A small multi-label audio tagger, trained from scratch: activation gelu.
Rows from block 10 of a small multi-label audio tagger, named by matrix and row number. Rows with one number belong to one neuron. Each number is 128 + 32 x the weight over its row's rms, rounded and kept within 0 to 255. All counts start at 0. Numbers have three digits each.
After each neuron's rows are labels from the 100 clips, of 14848, where the neuron reaches its highest value: "lies over" is the class under the peak. Only what is clearly more common there than usual is listed. The data: babble in 24 made-up languages, each with its own sounds, syllables and stress or tones, from a formant synthesiser.
# fc1: MLP up (model.blocks.10.mlp.fc1.weight, 384x96), inputs 0-95
# fc2: MLP down (model.blocks.10.mlp.fc2.weight, 96x384, transposed), outputs 0-95

fc1.58:099118132127076137105137084132205134116116097148135140136149151121158146167115128099116113087150102112162085120094091113104150137143191049138146139137073106118119147188116199117165114129131158105119116153135131139139089134130104092114186149114116092094189060111094007140071161117146131163
fc2.58:065132134115195126149139120137146106113154143094124140154122106095173086180094151158111149139145124074135163136087059141131135182124068085124217128148115090099097109136152121129102123106128123130112130087121120204105185205128095088113139059125129097144177085104123169109158134166133188109
lies over: silence

fc1.29:218173166117139136131117098091160093098139073128154142128126080136124122165145112086139103091081170091217151198140136103084147152060134144159099186134128126164118110132126147104172128124175098099116155078113124115150093129118125090070107144164181120127160125077106108129149147124133046149
fc2.29:101207140123166128139123117167135078122162139135102166131163091082108144178090134157090107109173090120011183085122145158080127207166154110135121151128114131181105147178164136126147159084152120140129110136154110105117102164117092140095122137106158093143133138071124141130099081101065162150
lies over: /u/

fc1.289:157157096118118212212125115136131134129158134085116124173088123161147144155125139110158109077077131115096163164122122119139112196099165116116145167047198149137133096164121139123158182138126189144134154058085155125117122102149115126128156082141163150147148106144077117168058135114078090104
fc2.289:089168058174122102167088121094133130204095149117093133174119163127099150154119151113096088076161179129096120107050160176146130112130193130157124157076126126107105142111212109100081096180074086146131171122140146123135146137116139105071093102124118167136143097104142160120153142148139185150
lies over: silence

fc1.177:143104171098082152176172125176169111121163166088141125152101172129114135140147061153125086126141126149133074117104142120106147143169134135066176102071153166148174135128102135118166086192103147180114152125111126158107174075100067091126123122081161113181126100120150062188161166076118130137
fc2.177:171201099128129109164145071102134167135197127102083158148152119157064133154099102161178121121133186194122155100110108136148094102140128136099122182116108065118098140116188081137145117125093187152143091133121116134108117169139132106086165057092166084155121096096099141116150193128129169098
lies over: silence

fc1.65:112162107074093105191119104140134160130089185152155128181178193156130149183158129135077086074136104054092134105124089144155141165109090141178157166056127140173113120143144150125112084128119107122177126139109174140073114088125126080165080096124085127135123076130150185119110168112114137120
fc2.65:065161073122126105132087128142105161151129191087121158140088134139137108146102155134126170148075202158069142122109134149169064134142110124058136160030119129078075148103154097093147108140078115160150137129139103111124099095185140102121112098120138169127141126156107153097121173144090200152
lies over: silence

fc1.178:150141084108124134101105147081157109155137069108121126113171168173121128150100136133098100153123126110161138124108164184132094171023124090128148095108096111118145143076140148129116119080131075087122091128136095157053141146197129046137172135070168185168156142131177093140141130091138114160
fc2.178:114105134115154117127203089124154077117131128149134082129094047121149105166097112135075159103160165144118064061160222090111103127129124146143160114093106179211094104149108147138140172125119142124100080125136088137085145101138158159116132193093156136137158168164116133135072120129133151169
lies over: silence

fc1.54:097141101138137134097158165094135104167123116119109071120179087108129098116153190175136116106122136166081138158121122097123103136175112153134073113109080129184109116117130147105132142042082151144113166103179076107139129141209111111150126124171103172091132187145141058208133166176136121092
fc2.54:098140089158106109198149159097135162086136184147172098102122124092115078147095117170137122107034151158149119082066206149146085132145106180130122142152197099112128098098132136138123098113165106060163083176107167135161113126127098115139114121104167182146165181133119133104130143103123125084
lies over: /æ/

fc1.49:227151127141152119102144102161096075102159094086150169094114114119122092153191124099127138105097075140080124096136167122059122130154129079121102099154067133096146154114133133161114120100183164101120151111144192143130142140130125068103181152129086121174165091147130131048170137162144089097
fc2.49:102106138123182086189109132141123131205143142090089164121113112192126109157090208153120125100098109128132139070120061114090060073149113138113155119147085141098125110144169125167093138106186104066116174131123106131107196118134090141107154113147162113150176092140086167171155126109174134128
lies over: /ʃ/

fc1.224:120137085116101098136120111126147153106162164115121133160115175122148184155147088100135181129091137147166100140159111125090152142161117130115200168061190170083123166141087129149094165074163109115117125126145119132134155095141106114131192148131084131221132035106105135098085154128059142165
fc2.224:120133103176145092145140160178179155158082141133146145163123143133093109083117110090182123153093155126097094098119110092164127121139173175156180176077183064118108134146170120099098168116116173162128104122148106157087144058076102135077113141186114137151092145107104111098140124130091204068
lies over: silence

fc1.192:165126109140113167145134242087181099113110153127112122110110118086102131134118177178143098071119129193139167121145071138130089093132106137167133103141157115101152072127159161101116102062129106178114102147094144118141115086166126111095084121152135162088086084202166141150153175138098175133
fc2.192:080180106082119133170130114126089174112178088134138073144172097103116149133144184147122141088126103131136122108114121121090159111071097108094131148106229126137106170115108128172110126080120164107138172123163127152149092117041160175138075105130133132186127117149175080123098201152169134109
lies over: /æ/

fc1.116:180112124072094114167173070143120099125075149137130127134079147195167136113076136099145084042071126101107127123099157123140184176154123131096152177069212098160128080161130120169142126118145110168125138127073180167145100104117117129106102141131086160142176091152112135139097146114132103148
fc2.116:006128092218072124099137119088150157178103158085079180132148099123148130139132126099167126119102166116104160111108092173151164125138173143134089116080125095101101184091158093128127127138112141184163174161140149140105128112144149126082136106105111135146122110107113128090172160173185163109
lies over: silence